config.toml
arch = "mlp_mixer"
model = "image classifier"
dataset = "rendered scenes of coloured solids on a plain floor"
train_examples = 195000
image_size = 24
crop_scale_min = 0.8
horizontal_flip = false
color_jitter = 0.1
targets = ["its colour"]
num_classes = 12
norm = "layernorm"
norm_position = "pre"
activation = "star_relu"
mlp_ratio = 4
parallel_block = false
inner_norm = false
patch_size = [4, 4]
conv_stem = true
layers = 14
width = 160
label_smoothing = 0.1
loss = "cross_entropy"
init = "torch_default"
residual_init = "none"
optimizer = "muon"
muon_scale = "original"
lr = 0.022
momentum = 0.95
nesterov = true
orthogonalizer = "polar_express"
adamw_lr_other_params = 0.0027
grad_clip = 1.0
ema_decay = 0.999
steps = 15400
batch_size = 256
epochs = 20.2
lr_schedule = "linear"
final_lr_fraction = 0.05
warmup_steps = 300
weight_decay = 0.006
adamw_weight_decay_other_params = 0.05
Rows from block 3, named by matrix and row number. Rows with one number belong to one neuron. Each number is 500 + 25 x the weight over the matrix's rms, rounded and kept within 0 to 999. All counts start at 0. Numbers have three digits each.
# fc1: MLP up (model.blocks.3.mlp.fc1.weight, 640x160), inputs 0-159
# fc2: MLP down (model.blocks.3.mlp.fc2.weight, 160x640, transposed), outputs 0-159
fc1.76:506500512504495506500487486498502505502498491499497509496502498496497494508497499492495515502508495503500502495494491508505519516494492496491486513483509514495497516505505500494491495495509507482480505506483493508505504502507491498498499493499498507495509499486483511501499495492499494513504503503517502492500480496500504510490498497505498506510507502507495510505501504496499497503507506505502505501500491497480497510503526497500502495487496504495501501505509504508510490497505476
fc2.76:499490494507488494488505513502498502498496511490476503506487495500489518491491499501501494494499498506493498512514503505496501498509501503509516512513502494519501498502496502501499501525491483498497501488508511501501496484504502512505512502494495497498504486496497501495497506498505493519491492502504495497504499498505495488520489503494509478512495490510509488504501501498496504506500497496515488496502501502509501501505483508494504507503494499500492498496504479494496499505504503
fc1.77:499479482514505495469530504503522513495489496498514524497485503508529514500499484498488502504512497512500487450514482500522523518505497489497481503492473522514490518507518500493482489479494517517511489489527514486489509509497493480501485480471506489499478495508514515502500498495493523499484507525490496497505498511484505510498483473529496474505510495502526512497502513490488505502489511498491506491499489497502507501472491517471485496511511500514494510505507466541492507492477512
fc2.77:504521521486507504486510494522488525492487508524502484509482486519494503494504507505529493527484510495509503500490476502522488506517503494501510495493483525471517501506472497499534502505500484492509507494499504529477501479503511516498516516495494474494505500490492511500508521503519485495503469486514480514484501457529496489496530489503514514475484516493494494488492492500518493504511488495491495513516503489497472459490509496503508522479479503513502498493509492484509507487524484
fc1.78:500491494496506505505504503505496503499498500506500497480501499496498503500504501504498503498498499494504495500485503505501501508498496510506498493500503504501496491509497497499492502510494505501500502500501496498497492494503497497500501504507506492503499496493500496494500499498489496503499500502494511504500493505508499501504505501506492495499499494498500505500501491505502497489500498497503509509494496496495500504492509497504513495502496497508504503505504501496493501499496504
fc2.78:499510500505506509503492497490500502493499502505498495504503505494493497499497507497495492502499501499494502506507503492503499482500500496496494504501485503506500506507504504497497501505502497501509504499506502508503506505506495503500500508497493500492505503498503498501498500495501501491498508494497503503501495494502504504500502501498508498500497496508500497502499501494501502498500503496494497499505498499510496501508490497500503507500507505494497491499496503492501496495498491
fc1.80:499513508496503501500505495503501502499498501505505505496497497503507501501498496499508494494501492503501507495496502503495504500503502501492497496499509507505506496497501502505499506492498503496494502495501498494494500498498504502507500503502508501497504504508488506496505504510503502499494504499502496498505506498496503495499502492502497496495507500494500492501509495499506511498493498489493496502497499504497500498496498502494500502506505496498510505499494498493498505501501499
fc2.80:498503493503500501501497502496500505500497498500505497501507499500505503493498497505494502510496507502498492500505499496507496505505493497506503503499496505496495502497502493499493502509503499508505502500493500499503500509497501500497502504497494498504495498496504496503493503501496497495497498493505506488499498497491505507503503503496496502504499502502502504503502501498499498497498498506505501491497498494495504506496493494506501504499499503498489497494504499503496499498500500
fc1.81:498504493498504505493501501500500502504502503502498503500497504504500495500497501496503501495502495505504498498498498497500490502499503501493504510503503503497491499504500505501496503488505499503496509503503501503502507491504496505500500504501503502500502507496499495503497500504496499495501502504495500503499502501502502503505498490501498503500498503500507502497498497497499502509505498499501496498500499497496503504496497505496496497499503501499498498499504503495494502498494504
fc2.81:500508498500501501506501496500494500495503497505503504497505507498502504497497504506499494502493506501494503505503502500501503498499493497498499500499495504499500502501502496502502501505496501501507493498502499502500492504500505491498506507492500502493499501505504501496499498499496501506505501502500500504497500489502495501497502499501508503491496502499497494503499500502497498502500503506501505500495498497502496491501499498508502502501500506503499499493494499498495500504504499
fc1.84:497498496498507502499497492502497505503496498508500506505495508501498496476487499507499497505503495502486497505498496505483500507498510494506493498496501508504500504506500500498499501508500505500492497503500504501501502492508503504503502504503516512505511497509498499493499500498489500494500499501507504504496504501509502504503507505501503505495496496498499505497495498487497501493504501503501498499498500502501503501499503502504492495503507499497496504499503501504501501497507498
fc2.84:496501506502500495500504507499498507495494502497505505491504493494510503517500500497488499510482500502504499504500500496506501499501496503502503495499497504507496494503501501501500494497497499496508506501499497501498502499506507496504499508499496493487504495496503503496498501503488485506502510499499499495505499495503493495489501500494499502508507499502502490505500489511497501502502507506502498498511498509497492498500497499500501502494498504490504497495505495500499492508499503
fc1.85:435522478404473546472456540503443569547527475482476488583516497489441520488466428472547483474568521548438502511484461454488485535483505553436561497502548485550496552523557427530526475429536513432519465524491540542520486485536445435529514494453528447456478461537512491505515498520499444420500529517526502492542535451524488506506468548515461513472512511526508453525511502481511459591518473499491502488413492487558490545508438516582532555471563464493483520497533504453541371543476457
fc2.85:478485477492438499585410494530493486499476497505453530482491479471455540491480453495467473480521481566484568532533445473469517532475540452451489514485478497475480447527467551441515512483437552520572488476451492489489482513479450493491457508464479544521463525544506499521475468534511534540503504470563482496432534525444478518496534500507533527617455548533514617559512515523486537471405451509497534508533525552482506477510518527457547452494515513487523533503528505498480525490462536
fc1.86:507499494508475518495493485488518500483485505482502482522512492529494491490498497490509505479490503521481471514508488505514469487505497478507482519494499496544485494496504513519522534490511488507487507504485494519484507500472475515511485497527499527497501509500497504485505529525492494487507466510484505480510514502499487486486515512519505503498520485495518529503522476507488509496488493492486520507504488503518500485522484512473489485487507477491483505496498519505526506488486522
fc2.86:497505528475483515492504476520503511494495508507517492506502497516500462477504484522500493528489529507511498479499506491489510513511514527478498505480512501499506511493520504502481500493498491530523517502473502483504480503504515490502493517509483499502485488497537492520466482498520505502493499493510477509495503509501507526495493493503505465460495516509500501495502492493493495500483497520510483523506501488499485507510518506531490502483507507488515519494504486472499507507475487